Rows from block 11 of a small model that predicts nearness at each pixel, named by matrix and row number. Rows with one number belong to one channel. Each number is 200 + 30 x the weight over its row's rms, rounded and kept within 0 to 999. All counts start at 0. After the name is the row's rms in percent of the matrix's.
After each channel's rows are labels from the 100 images, of 14976, where the channel reaches its highest value: "top examples" is what is common among them. Only what is clearly more common there than usual is listed. The data: rendered roads seen from a driver's seat, with toy cars, trees and houses. In brackets: how many of the 100.
# convs0: first 3x3 conv (model.blocks.11.convs.0.weight, 160x160x3x3, each kernel summed), inputs 0-159
# convs1: second 3x3 conv (model.blocks.11.convs.1.weight, 160x160x3x3, transposed, each kernel summed), outputs 0-159

convs0.65,090,158,156,197,191,187,173,203,263,153,191,224,139,220,232,198,233,277,186,148,224,202,193,170,231,203,210,208,226,211,226,162,196,169,170,221,189,215,197,209,249,168,180,164,140,201,192,180,190,158,218,188,250,189,218,230,187,189,223,201,206,212,182,156,172,236,204,228,140,185,159,211,233,248,197,165,215,233,176,244,155,200,185,217,167,217,197,176,190,243,187,179,200,199,162,195,200,200,193,131,239,212,210,261,237,214,211,230,216,158,215,207,264,206,171,208,221,157,139,217,224,174,164,205,153,195,189,256,173,216,214,293,270,215,232,220,239,195,207,189,175,200,213,223,196,203,184,179,201,231,186,209,249,187,195,200,226,201,138,190,156
convs1.65,091,232,230,230,208,218,205,212,145,261,218,168,173,210,177,232,216,147,220,220,184,251,186,202,186,184,178,159,215,227,176,241,199,166,184,186,187,195,277,186,146,247,185,165,248,247,178,202,202,214,181,200,197,174,188,179,208,211,234,194,206,169,232,229,221,218,233,199,234,181,241,190,200,198,229,194,228,252,140,242,200,178,215,143,213,179,183,238,229,183,174,207,211,148,236,225,200,200,196,228,157,234,182,210,189,185,187,146,169,207,188,190,115,252,192,213,182,211,223,185,243,174,219,149,222,218,217,201,216,186,188,128,175,172,138,215,211,230,201,236,231,214,199,204,226,152,144,213,163,152,240,162,145,222,199,196,169,208,226,245,155
top examples: house (89)

convs0.100,089,192,212,198,179,200,254,164,217,191,186,193,205,269,175,236,231,166,200,202,213,207,252,186,203,202,196,175,209,258,209,161,219,162,157,201,215,205,225,166,124,175,187,170,220,189,181,192,191,171,185,211,174,175,142,199,180,173,257,207,178,232,208,165,212,158,283,199,231,261,159,239,192,202,104,243,215,223,201,198,196,160,183,168,182,165,241,167,220,242,161,167,214,173,182,213,222,206,235,220,193,239,230,190,178,203,225,220,244,155,175,224,209,257,206,207,161,199,215,209,161,188,212,206,201,166,241,197,211,224,185,192,190,216,199,218,198,249,258,254,129,219,173,158,246,217,169,175,207,182,250,233,155,203,193,203,155,202,204,188,202
convs1.100,096,153,214,152,233,222,156,187,194,191,237,229,177,145,224,154,206,235,202,203,209,191,192,148,221,227,172,218,195,175,160,240,151,166,150,189,180,188,194,247,275,219,210,199,179,190,188,200,252,198,202,157,231,189,216,235,187,222,130,133,226,211,223,209,201,178,201,195,164,158,224,217,165,149,249,137,216,218,226,196,213,237,220,175,214,235,171,171,218,221,189,250,197,175,185,202,256,176,173,190,209,214,208,196,231,176,254,230,180,249,217,154,199,194,170,160,224,196,170,198,241,212,182,175,177,227,177,235,187,167,184,191,206,219,208,183,239,157,151,169,232,191,238,262,125,171,216,205,191,198,168,163,170,192,236,168,212,242,169,195,181
top examples: tree (78)

convs0.141,103,208,182,197,187,169,207,188,135,167,268,162,175,204,197,215,222,215,227,89,212,172,173,188,146,174,193,184,164,224,218,221,196,217,148,203,147,189,195,156,234,229,210,204,219,172,248,165,207,203,211,234,194,213,183,199,181,270,214,206,202,182,190,224,188,273,163,257,144,214,211,263,161,186,226,205,171,180,178,197,177,215,248,145,195,214,209,217,202,187,136,210,230,205,183,187,209,228,161,180,171,229,188,210,261,191,228,193,225,236,226,178,190,190,200,162,143,203,198,174,178,210,195,201,192,218,224,195,191,204,232,235,200,209,173,198,195,188,235,207,243,313,169,182,220,207,199,191,170,210,207,173,214,188,238,190,268,220,206,189,171
convs1.141,109,226,178,205,221,218,175,232,268,207,177,272,257,156,217,164,183,201,153,291,168,193,222,252,240,222,202,213,260,180,211,183,233,173,206,192,245,195,183,221,169,218,224,175,225,208,179,226,231,188,216,215,228,156,205,204,215,164,192,191,211,239,193,147,206,122,202,162,265,227,169,184,225,216,154,168,211,223,202,191,198,190,145,207,195,209,207,204,200,158,223,238,214,237,232,212,211,190,224,215,215,147,182,214,157,209,178,184,156,171,171,199,227,227,191,218,216,147,215,250,229,196,194,230,226,154,161,201,200,196,203,180,168,178,203,220,209,181,191,197,189,130,222,237,149,224,191,230,222,156,165,205,200,225,135,245,142,176,181,190,193
top examples: pine (61)

convs0.18,097,137,203,185,215,235,264,219,217,150,237,186,279,199,216,194,192,240,210,164,184,202,195,211,181,221,140,198,214,201,171,203,245,190,215,209,200,218,223,193,200,199,248,228,185,243,248,206,203,181,157,226,287,217,156,185,173,204,188,194,232,224,211,212,152,227,123,217,138,209,201,185,220,201,131,202,86,211,159,207,193,204,230,177,181,194,185,207,184,160,165,206,198,199,150,206,244,228,205,193,216,160,179,251,163,187,229,196,184,226,184,188,297,185,212,193,166,234,200,222,206,196,183,217,228,180,223,202,181,219,226,212,212,151,192,209,176,180,214,228,205,192,243,166,198,192,233,212,217,201,196,251,171,195,206,212,169,139,178,202,221
convs1.18,107,232,165,225,219,161,167,200,217,229,209,226,206,213,152,234,202,165,256,235,250,173,171,217,248,244,208,180,195,202,244,197,169,203,218,187,156,216,220,200,253,203,230,212,213,209,194,185,123,252,173,172,169,183,187,212,257,168,219,196,195,175,212,203,214,223,199,227,264,191,186,194,230,196,172,224,178,228,206,220,190,203,232,216,218,203,275,215,176,107,281,228,215,194,247,188,160,156,166,245,235,182,242,204,199,234,199,258,237,214,221,267,188,217,195,176,161,171,186,223,175,194,235,223,158,233,205,241,241,195,189,167,188,218,207,210,187,187,242,214,196,140,168,123,229,171,192,218,205,193,201,213,208,190,211,218,191,172,223,225,209
top examples: vehicles: two (72)

convs0.131,099,205,159,182,203,174,205,157,230,178,179,201,143,215,211,160,179,207,209,227,221,213,247,182,207,173,268,183,216,158,163,238,217,200,281,199,144,153,155,230,213,194,200,139,200,231,198,209,218,282,179,258,204,191,166,179,195,239,190,216,146,193,202,210,193,192,125,146,229,160,214,240,163,220,189,146,196,243,166,228,244,212,176,230,167,189,245,236,224,229,220,184,211,215,228,219,222,133,229,179,197,213,245,252,203,223,223,153,174,163,173,176,221,190,252,237,184,210,207,203,181,211,175,224,177,224,173,165,131,214,196,197,205,250,209,194,232,188,167,171,213,196,245,205,181,170,209,180,203,181,183,219,196,238,204,204,187,211,215,218,230
convs1.131,087,150,217,240,217,205,215,248,167,212,216,167,277,198,215,193,210,185,172,182,173,218,197,210,181,265,127,216,185,229,190,203,175,172,151,200,215,226,240,167,150,134,171,232,204,173,208,210,168,118,209,159,204,188,261,243,196,138,205,166,233,173,239,170,214,217,247,252,171,241,136,199,211,242,204,221,208,190,245,187,174,227,239,166,256,208,174,187,235,190,173,212,163,224,152,171,186,205,169,214,200,212,222,175,212,170,191,239,202,217,165,171,176,199,195,182,206,220,190,167,220,196,210,224,242,203,181,227,244,202,183,238,181,173,196,177,220,217,180,193,213,178,157,246,221,190,163,241,182,206,213,183,194,240,238,244,218,222,198,176,134
top examples: vehicles: two (74)

convs0.81,117,170,210,178,213,222,216,139,275,227,185,200,246,233,209,180,187,218,212,229,141,223,209,210,170,165,219,165,239,184,247,210,204,199,262,214,220,177,178,204,183,200,215,203,239,220,152,250,173,211,142,189,196,212,191,130,224,201,219,204,184,209,201,241,224,184,180,198,209,207,212,192,206,222,255,166,244,167,166,188,154,178,171,200,197,192,181,267,158,177,217,252,189,227,219,185,215,197,219,161,165,194,199,172,209,200,191,222,159,205,165,200,171,238,208,239,182,156,183,202,180,195,175,187,202,185,233,241,182,208,279,202,177,181,230,221,207,240,196,188,143,183,175,192,189,214,297,197,240,171,145,196,165,213,205,225,106,258,191,180,214
convs1.81,119,219,210,221,209,220,168,234,135,169,205,158,142,192,191,196,216,175,168,181,208,183,189,173,235,247,188,201,169,176,138,188,202,230,136,199,162,215,186,198,209,190,177,206,143,145,234,183,238,206,238,221,215,242,202,253,168,206,190,200,218,186,180,177,188,200,182,210,202,158,209,212,166,166,185,206,199,210,197,207,184,200,225,221,194,214,197,144,243,236,141,146,203,164,128,213,167,163,222,179,248,190,181,192,257,213,180,197,239,198,206,163,202,197,200,184,215,276,206,172,183,219,186,221,165,207,150,222,199,195,176,181,222,191,233,211,196,158,176,223,210,223,221,224,194,167,105,203,147,258,273,196,230,168,194,168,263,159,187,203,236
top examples: tree (71)

convs0.150,092,187,142,221,193,205,266,184,200,196,193,209,134,182,228,198,175,229,175,240,265,183,204,189,178,217,173,215,234,220,172,251,249,219,205,209,158,195,191,179,255,274,240,210,255,203,187,205,256,231,254,199,238,203,214,166,169,177,208,194,150,237,238,231,173,133,185,147,180,161,192,249,155,217,191,188,238,222,185,177,209,206,220,222,198,209,160,171,193,180,171,208,183,207,165,200,219,156,171,182,160,227,222,188,169,210,243,191,247,161,185,184,200,184,165,185,159,171,188,267,180,195,207,201,218,210,194,138,154,235,228,193,156,193,189,257,185,175,211,189,216,176,211,228,167,171,190,204,232,187,225,181,198,189,237,200,185,257,223,270,193
convs1.150,085,171,299,171,230,205,180,203,196,224,240,223,191,209,182,213,232,190,222,192,208,189,197,261,199,183,151,195,185,185,181,172,184,206,194,204,176,211,211,215,154,135,164,207,193,177,188,228,212,205,171,274,184,169,227,233,191,243,146,206,215,208,231,216,194,265,209,248,208,249,235,151,218,205,224,227,204,158,195,215,185,189,194,170,209,226,248,229,215,264,227,191,232,222,202,223,195,217,264,195,197,216,174,184,209,185,197,168,182,222,221,211,144,203,209,234,231,242,149,162,230,243,238,208,211,232,130,200,248,205,165,216,214,233,193,136,246,254,169,164,172,252,195,199,196,258,189,173,181,192,145,217,194,228,193,194,234,195,232,180,231
top examples: barrel (83)

convs0.71,099,138,189,192,209,232,179,238,183,194,154,211,254,161,249,211,188,188,168,225,196,186,172,143,196,211,182,210,226,169,179,214,206,154,200,231,219,230,198,211,209,190,213,199,185,239,176,223,219,177,210,199,208,202,201,194,199,149,241,211,167,197,185,240,149,165,209,204,207,188,248,205,165,186,166,218,326,260,187,208,230,201,221,190,172,214,190,191,160,225,206,191,175,151,273,222,205,219,200,168,184,198,188,232,231,149,166,164,199,185,198,240,201,227,219,186,224,189,206,178,179,146,226,222,197,239,194,166,210,214,228,120,224,198,245,179,170,202,174,190,233,275,181,230,185,172,168,231,239,124,215,152,178,207,235,219,202,241,209,246,197
convs1.71,129,236,200,210,172,210,215,185,171,202,249,143,173,238,149,163,221,173,231,132,207,245,188,214,177,196,216,204,165,209,215,214,219,205,219,153,203,171,189,161,160,204,131,210,161,171,243,172,180,245,169,192,203,196,197,216,225,225,143,186,214,174,217,219,205,237,190,222,166,217,196,191,156,221,211,182,148,160,214,189,150,170,191,201,230,173,201,248,182,195,179,171,200,244,136,132,197,161,196,234,222,189,197,179,242,244,178,216,179,232,195,111,177,171,194,251,243,213,149,211,179,251,230,180,168,172,192,228,210,165,206,247,143,189,183,231,230,211,218,210,197,157,190,202,206,178,245,180,167,290,186,182,212,211,196,185,220,183,219,194,205
top examples: house (63)

convs0.110,103,197,175,210,230,233,224,252,200,217,151,214,281,136,179,187,222,167,168,186,176,185,174,226,209,199,165,212,194,205,236,242,177,208,233,232,272,225,253,219,203,183,176,211,233,195,183,181,187,223,191,193,201,141,208,205,149,245,221,182,260,206,203,165,202,219,219,184,172,155,226,210,282,207,233,195,178,177,189,184,186,188,187,192,247,205,204,178,208,159,219,149,166,213,220,209,174,224,184,199,166,170,160,183,229,227,166,257,198,214,233,194,232,209,191,243,228,162,225,188,196,189,201,234,171,186,224,200,124,183,203,282,217,182,181,215,217,149,195,205,215,215,234,264,184,180,188,244,151,171,164,224,167,228,181,160,157,139,213,194,192
convs1.110,090,224,243,183,195,204,156,150,188,201,248,222,154,238,190,205,156,229,193,202,196,172,199,215,202,203,194,189,239,160,195,170,278,219,163,158,159,162,147,228,219,192,258,214,118,191,237,199,183,170,205,182,186,270,216,170,212,184,158,206,206,200,214,200,199,182,196,204,214,226,202,178,158,179,170,198,208,191,197,206,239,224,234,236,155,204,247,255,177,242,178,241,206,151,156,192,192,182,160,209,233,189,202,205,233,173,222,160,194,156,237,202,163,200,205,203,176,248,202,211,218,196,191,143,216,201,176,198,245,225,215,162,161,193,222,184,211,213,209,241,175,200,199,136,234,248,222,151,211,208,205,145,217,144,233,183,248,279,179,191,242
top examples: car (92)

convs0.73,093,231,118,191,261,181,248,222,198,190,175,241,140,182,175,196,198,174,215,186,164,203,229,209,138,215,193,200,176,210,231,239,226,214,235,187,241,195,186,177,200,202,284,189,246,215,241,219,229,168,193,235,201,190,187,220,191,182,204,205,206,239,189,175,204,190,226,208,184,242,214,234,207,246,190,165,173,224,246,225,157,253,162,148,216,196,259,135,222,231,155,175,172,174,159,183,228,244,190,123,205,186,175,172,196,213,218,204,232,172,222,258,197,165,138,219,250,190,185,171,225,209,164,191,159,167,221,242,179,180,226,205,201,189,201,217,227,212,151,199,252,177,177,206,196,206,210,208,149,184,147,209,188,206,226,225,171,164,200,204,240
convs1.73,100,172,204,174,182,205,192,171,184,172,225,166,138,244,160,174,212,211,185,160,173,190,216,226,178,211,230,236,209,222,188,213,164,219,176,226,156,137,174,208,188,203,133,218,227,179,182,208,166,228,218,173,195,160,254,204,240,233,243,238,199,199,202,209,194,217,197,192,235,192,212,202,236,158,212,178,215,197,218,159,238,213,225,259,173,219,139,276,166,241,168,198,182,233,252,225,201,181,208,251,167,163,240,213,250,276,223,223,171,167,185,154,204,175,220,239,207,200,221,203,206,215,262,222,217,168,208,204,190,216,229,227,214,218,160,223,215,222,204,163,141,163,217,181,195,207,209,199,158,259,255,152,210,211,171,171,236,178,228,139,203
top examples: car (83); vehicles: two (68)

convs0.144,094,226,226,210,142,168,217,183,179,259,200,199,234,190,174,213,183,205,185,151,202,238,146,173,222,152,226,221,212,170,287,184,208,210,177,170,207,239,197,215,206,196,128,196,191,200,202,202,204,207,216,210,219,220,209,186,221,225,187,175,206,174,214,187,130,158,239,183,198,151,167,246,223,165,206,231,187,213,248,228,171,244,162,145,186,238,179,197,198,248,183,204,211,259,222,226,188,187,225,200,198,214,177,249,202,235,211,160,246,283,206,215,200,207,179,212,198,214,237,216,195,167,192,120,182,191,145,272,159,177,162,230,174,230,204,180,205,178,195,210,150,202,225,269,155,200,149,207,202,187,178,231,201,223,194,214,197,204,153,203,236
convs1.144,079,205,181,229,223,200,147,212,188,171,204,136,163,168,182,186,225,179,189,249,179,140,197,170,162,250,189,184,168,223,144,184,211,225,221,257,245,150,202,194,217,261,233,204,189,217,225,212,226,206,187,179,153,180,196,157,219,135,225,202,202,162,199,207,223,210,162,216,192,178,224,158,184,187,207,173,199,184,200,194,206,155,258,258,182,121,158,219,169,164,223,177,201,131,191,214,180,182,139,167,193,239,224,172,218,229,222,215,170,124,171,187,149,203,252,188,247,191,178,219,205,220,180,253,237,197,216,175,241,195,235,192,165,145,182,219,176,234,210,211,194,246,199,179,213,212,216,167,202,208,219,169,190,191,208,179,155,169,166,186,181
top examples: pine (63)

convs0.11,092,153,191,229,181,200,193,172,209,160,173,175,215,187,187,203,195,206,218,210,199,238,217,259,199,216,209,185,212,238,216,220,262,209,211,177,217,244,218,210,203,226,237,220,230,184,222,211,227,220,152,183,249,228,191,200,189,160,195,210,106,220,228,207,180,173,149,178,167,194,212,184,216,216,189,164,190,267,219,203,249,182,188,160,163,145,198,183,230,244,240,218,184,185,248,224,196,241,224,199,242,231,211,255,157,152,226,186,224,166,155,188,234,178,220,151,209,243,197,206,143,202,180,156,195,183,183,200,224,185,194,201,190,168,238,232,179,211,136,170,142,169,189,126,186,195,174,158,141,213,163,257,248,227,214,168,196,216,205,161,183
convs1.11,108,236,203,206,221,212,223,193,221,247,243,183,210,213,270,226,231,215,190,222,210,145,224,209,223,190,226,224,187,190,232,239,183,165,220,175,190,193,240,221,210,184,222,176,248,251,208,226,160,171,234,251,189,168,161,185,200,215,193,191,267,227,254,233,233,220,214,216,239,179,204,216,193,241,189,236,216,185,188,210,179,244,252,221,252,234,195,182,191,193,176,189,215,235,215,195,214,210,215,173,197,239,198,207,205,241,208,241,247,225,265,293,211,188,179,243,148,155,221,195,251,223,207,253,226,211,233,207,194,208,227,201,227,207,192,208,221,229,230,208,238,222,230,229,146,206,234,241,258,176,208,155,191,249,163,252,177,197,168,267,188
top examples: truck (92)

convs0.76,094,174,206,194,212,170,206,184,243,206,237,218,132,209,164,216,215,237,199,188,231,138,187,266,214,259,165,204,207,208,131,213,214,169,185,169,206,202,209,138,191,257,204,135,213,182,211,176,247,150,197,232,194,173,201,173,189,178,222,194,185,228,236,194,217,239,134,267,229,216,207,135,194,187,169,215,147,226,194,205,209,175,207,163,154,190,257,159,171,198,202,174,202,228,172,192,224,274,217,275,218,237,178,234,220,222,210,211,183,218,203,166,208,185,202,234,158,193,156,253,184,196,192,178,187,176,196,215,160,225,227,191,163,216,203,223,193,177,204,198,199,171,207,181,196,173,207,189,219,219,231,206,284,213,220,163,263,215,179,227,197
convs1.76,106,259,223,137,219,202,183,193,147,210,203,180,217,191,213,177,218,164,230,153,246,223,178,109,209,183,263,230,204,243,224,205,229,224,205,265,240,209,204,228,233,194,171,232,216,240,222,159,212,266,237,195,219,210,185,203,217,165,182,166,210,172,156,186,194,189,201,218,193,216,213,203,192,175,223,204,195,176,217,231,165,212,158,192,245,208,148,250,133,171,200,192,224,251,216,196,228,154,261,158,192,185,167,149,206,190,235,175,218,178,218,167,218,235,225,209,206,207,308,169,245,206,194,236,158,202,187,212,197,145,209,236,200,204,178,242,180,196,243,205,218,225,156,158,205,179,176,241,172,197,215,187,189,173,209,202,197,194,224,200,197
top examples: car (88)

convs0.94,092,233,190,219,227,179,162,214,182,211,245,193,224,153,208,180,207,249,212,175,170,142,203,199,164,184,184,181,211,198,224,201,227,187,275,167,197,262,224,184,240,223,207,185,208,187,202,190,241,224,235,209,278,192,205,191,160,171,203,219,239,188,208,173,245,176,226,223,177,199,172,222,197,188,190,216,116,204,170,177,240,241,180,196,149,203,211,174,223,218,194,184,206,215,160,216,173,260,222,225,164,171,212,200,165,201,189,200,174,180,184,216,174,203,206,192,190,203,207,129,206,161,121,187,242,237,224,215,167,199,193,168,275,205,220,208,242,240,184,229,238,186,195,267,166,160,167,274,230,159,217,192,190,201,126,164,217,201,192,160,216
convs1.94,082,172,194,190,181,242,210,192,210,182,195,198,202,211,233,193,206,187,218,249,213,256,192,252,244,216,202,212,188,223,153,193,209,181,175,218,208,157,221,223,153,179,183,222,171,234,160,253,213,177,189,229,173,222,177,216,223,248,221,189,228,228,242,266,192,194,247,170,212,208,208,173,204,264,188,184,278,251,183,221,170,192,210,191,278,163,186,212,246,177,201,217,207,172,190,161,243,181,193,201,178,233,208,229,232,179,195,175,223,237,200,190,226,191,213,181,151,148,221,264,199,172,215,195,175,219,207,198,200,211,198,209,165,221,172,179,201,147,186,167,171,187,251,103,212,217,248,145,198,200,201,229,217,198,259,226,172,196,162,285,177
top examples: truck (98)

convs0.7,095,209,161,198,169,200,218,154,160,216,140,222,162,211,158,214,278,233,233,225,195,211,195,209,194,176,201,267,155,206,188,226,216,192,235,205,188,159,210,183,257,207,202,172,205,249,213,192,202,219,162,211,183,188,150,166,213,203,200,225,185,223,222,180,186,216,235,239,172,212,234,256,209,213,136,163,208,211,200,172,162,217,231,190,194,187,154,227,223,225,183,203,214,167,240,236,225,248,202,194,171,214,179,220,249,170,223,255,163,207,207,217,211,214,185,206,131,184,142,149,190,229,216,204,212,191,219,214,223,163,227,91,223,189,220,201,236,156,197,183,223,105,169,158,199,194,225,165,180,182,210,149,203,229,227,194,214,200,228,230,199
convs1.7,103,202,230,197,248,201,199,239,201,209,247,201,209,210,251,198,160,201,165,173,236,205,228,174,229,185,156,191,277,239,182,189,214,186,148,191,181,229,180,203,149,180,144,203,205,192,250,193,215,147,253,189,217,200,212,235,224,171,192,181,195,220,198,202,209,192,156,186,230,221,132,159,159,177,221,236,206,178,214,239,224,256,205,221,179,189,248,177,185,166,250,165,220,289,182,236,190,172,213,215,209,239,191,193,171,260,181,149,185,232,191,165,184,223,169,193,235,256,257,252,206,207,196,205,194,168,182,175,181,209,195,258,206,204,190,209,152,224,192,249,200,253,238,202,199,235,148,235,210,221,177,222,190,186,151,180,192,189,154,237,181
top examples: bends left (61)

convs0.77,109,205,173,209,231,233,212,271,157,121,178,194,247,199,214,180,157,193,214,204,182,210,176,186,176,221,189,183,235,182,82,234,234,235,181,214,163,233,208,215,138,233,175,153,173,178,158,221,199,174,192,231,232,234,180,225,189,162,143,237,243,212,243,150,234,222,188,190,173,203,183,172,169,238,143,197,230,207,171,227,179,184,244,188,217,220,145,200,221,174,168,199,176,217,167,212,212,233,201,182,248,244,244,224,195,193,200,204,273,185,218,183,157,253,187,206,237,200,241,215,167,186,175,233,216,215,199,198,164,207,141,185,221,174,212,186,191,201,258,236,224,227,201,168,190,190,198,229,174,196,195,204,209,221,207,185,253,186,228,197,191
convs1.77,102,162,200,187,204,174,194,150,205,184,185,206,173,171,174,200,240,228,237,222,268,230,184,185,245,207,185,182,146,197,180,232,147,166,213,194,209,196,208,172,240,172,234,245,239,177,171,153,154,222,188,159,183,165,216,204,228,213,213,197,186,223,204,251,189,218,251,212,218,200,230,252,229,183,230,190,247,258,181,178,233,183,183,204,211,166,204,193,181,246,231,179,161,209,244,214,222,180,218,236,202,171,172,195,219,197,220,235,163,222,147,237,252,155,199,170,181,161,163,162,188,235,217,176,163,235,229,184,244,190,197,183,214,293,170,197,214,186,119,174,210,185,204,255,210,154,221,228,229,245,208,170,155,189,228,144,184,176,175,191,193
top examples: lamp (89)

convs0.37,100,214,198,232,233,235,224,191,235,211,240,251,171,216,183,272,180,221,225,163,175,206,212,230,105,222,186,199,214,120,211,221,205,200,175,215,197,192,205,189,152,150,224,174,153,137,166,179,245,152,167,207,199,161,215,242,219,196,184,214,196,208,215,176,164,162,302,224,188,250,189,220,237,180,198,190,167,227,155,161,184,237,198,182,214,198,162,201,153,225,244,184,210,210,168,165,193,178,174,162,218,247,188,202,194,237,216,212,222,192,218,189,218,214,224,206,152,221,190,218,220,191,196,193,214,215,209,229,186,224,203,169,188,221,233,191,201,234,226,189,185,179,245,194,208,207,205,198,223,149,154,230,177,136,205,148,246,206,222,221,122
convs1.37,101,200,212,201,161,157,186,143,152,184,191,179,204,183,185,146,234,205,252,230,247,193,173,174,190,182,206,222,203,264,195,176,203,186,197,179,198,212,224,212,240,182,157,252,198,275,201,199,172,239,187,204,217,201,158,162,141,222,166,224,215,177,202,187,228,203,142,241,218,172,209,176,177,217,220,178,277,189,240,201,222,179,265,196,197,186,188,220,208,166,173,218,183,164,228,233,234,210,286,247,121,205,183,193,212,166,191,194,187,202,190,185,177,150,194,186,240,194,220,220,218,247,240,184,211,228,183,188,237,190,239,189,195,225,166,185,172,170,194,179,221,214,176,192,175,154,207,213,199,243,211,148,199,272,184,224,144,218,180,175,263
top examples: car (100); vehicles: two (70)

convs0.97,093,184,152,221,224,189,158,227,164,162,176,262,196,199,222,168,197,172,216,208,249,215,229,257,231,234,251,210,208,244,185,174,224,214,161,159,193,277,221,153,181,218,178,201,246,208,216,221,199,173,199,181,264,207,197,168,119,186,208,227,208,198,196,202,206,245,150,217,215,197,175,186,176,203,288,221,177,208,130,236,226,189,203,116,209,182,213,143,199,227,180,209,221,189,226,221,263,198,225,206,183,168,213,226,223,177,214,207,219,175,190,223,124,203,161,223,200,198,174,184,175,207,200,176,216,223,218,202,141,199,254,190,232,213,226,162,223,212,188,183,170,133,187,188,158,230,206,176,158,237,189,182,183,173,199,191,183,211,173,200,225
convs1.97,089,192,239,193,202,202,284,209,265,262,265,205,188,219,231,215,274,194,183,202,179,165,225,230,230,184,153,207,219,244,191,236,193,143,230,222,228,150,179,206,211,253,215,213,190,192,211,186,225,214,223,225,195,203,191,211,239,189,195,153,222,210,254,191,211,194,227,208,144,231,230,231,184,250,166,204,181,206,226,202,229,196,209,227,168,207,263,227,224,213,267,264,217,221,186,200,145,212,196,174,183,180,155,252,180,184,215,197,152,213,189,180,222,140,212,192,206,239,234,224,257,239,145,199,192,160,199,213,198,209,215,248,201,189,206,191,224,245,263,202,226,220,230,198,219,192,147,230,178,178,198,216,226,257,231,218,222,209,222,212,199
top examples: car (87); vehicles: two (69)

convs0.119,117,179,207,169,184,180,182,203,163,226,217,175,162,224,212,143,199,203,198,154,216,188,180,179,169,183,175,291,208,199,209,201,183,194,190,199,218,218,182,145,201,193,178,184,175,220,165,210,195,192,213,246,178,182,229,175,236,207,187,224,139,211,216,208,152,202,194,198,186,240,171,219,173,203,203,194,404,223,233,181,174,208,227,208,170,167,190,229,218,222,186,170,195,203,203,231,178,176,187,186,201,276,202,154,225,202,209,231,233,204,177,150,224,211,186,206,188,189,199,191,203,203,228,201,182,205,169,199,215,234,234,148,204,204,193,183,206,210,175,241,195,303,190,191,196,164,203,166,196,192,206,165,188,207,225,183,216,234,198,205,186
convs1.119,122,192,194,214,223,205,215,169,222,152,196,242,254,141,181,212,198,185,200,210,181,206,193,172,213,209,247,105,164,198,244,210,215,211,234,181,203,219,216,263,177,269,222,221,236,191,215,202,227,229,203,164,202,224,215,181,211,205,240,194,244,210,210,209,225,205,215,197,210,211,227,203,242,209,208,220,100,266,191,190,216,192,187,205,247,252,188,173,199,149,213,232,234,191,205,182,240,259,208,190,192,162,216,243,181,205,188,150,166,200,219,253,186,211,215,178,219,159,208,240,223,201,179,177,231,190,252,194,180,212,169,235,191,196,214,211,211,194,221,129,237,103,223,247,193,245,249,211,229,212,180,237,207,228,167,230,190,173,227,218,227
top examples: pine (58)

convs0.44,123,185,203,242,166,200,204,200,196,67,215,249,174,171,172,125,192,205,164,218,173,200,179,238,179,247,185,166,183,165,77,252,192,177,215,211,189,216,217,226,196,221,223,203,194,180,202,193,176,210,211,214,245,187,182,196,208,184,194,220,179,203,196,214,246,215,144,217,205,177,183,206,231,227,236,228,248,235,180,222,221,195,208,233,236,196,236,191,220,169,210,180,211,192,216,196,252,185,191,201,237,189,252,260,225,182,205,221,187,228,126,172,241,193,180,183,185,193,248,208,226,200,206,221,215,246,197,189,221,207,111,232,192,183,199,221,235,182,194,239,190,161,193,133,168,174,210,188,202,180,233,179,174,191,197,168,212,231,190,197,182
convs1.44,131,198,186,169,221,179,164,226,224,114,159,231,202,175,154,157,181,238,273,178,237,208,207,177,199,161,213,166,249,208,140,170,153,240,207,216,190,219,154,194,195,202,187,230,238,144,167,208,199,236,201,220,198,203,222,222,209,229,244,231,215,223,205,168,167,222,249,203,197,233,194,206,198,200,219,198,211,230,196,217,187,197,191,196,156,180,193,220,219,217,158,190,159,211,169,227,154,187,224,210,174,228,198,201,217,203,224,203,233,202,168,234,163,179,163,147,237,110,163,177,160,188,206,202,185,217,192,196,237,148,185,185,195,244,170,189,230,217,182,175,201,199,211,325,259,172,235,194,207,185,172,218,138,208,220,162,212,208,188,203,220
top examples: lamp (99)

convs0.126,102,226,196,196,165,237,223,205,153,227,200,216,123,192,219,190,207,212,198,243,254,192,200,201,188,225,215,228,201,196,60,191,214,203,151,202,173,219,189,156,181,228,195,182,218,234,207,216,189,168,243,203,191,186,194,200,193,198,176,182,196,158,208,214,237,188,212,167,209,211,186,183,171,186,243,272,228,254,247,179,249,203,249,170,151,193,134,241,251,244,220,168,223,189,200,171,187,206,192,221,193,213,239,229,158,187,205,173,204,197,191,156,214,203,131,152,210,223,191,198,205,157,233,213,219,183,227,166,254,197,161,137,214,242,195,175,204,214,247,247,186,230,195,185,206,194,223,171,195,174,192,243,149,217,217,155,181,176,196,217,199
convs1.126,115,199,221,219,207,193,196,190,187,188,206,174,156,205,192,230,224,229,185,196,196,212,220,185,190,182,187,198,169,191,142,145,195,163,147,212,208,196,230,236,243,138,210,181,180,146,200,182,219,218,163,202,182,178,222,231,164,135,221,160,204,238,197,201,215,139,189,221,190,208,225,213,156,214,201,134,249,225,196,194,202,188,145,125,217,235,239,143,176,211,201,162,117,186,191,248,210,192,176,181,166,266,156,156,207,190,224,232,171,171,173,168,212,215,195,231,215,203,202,238,222,161,192,171,145,205,187,233,164,193,218,212,231,199,161,203,205,182,164,185,209,228,201,216,210,176,170,202,127,164,207,144,177,226,205,147,234,265,216,199,147
top examples: vehicles: two (74)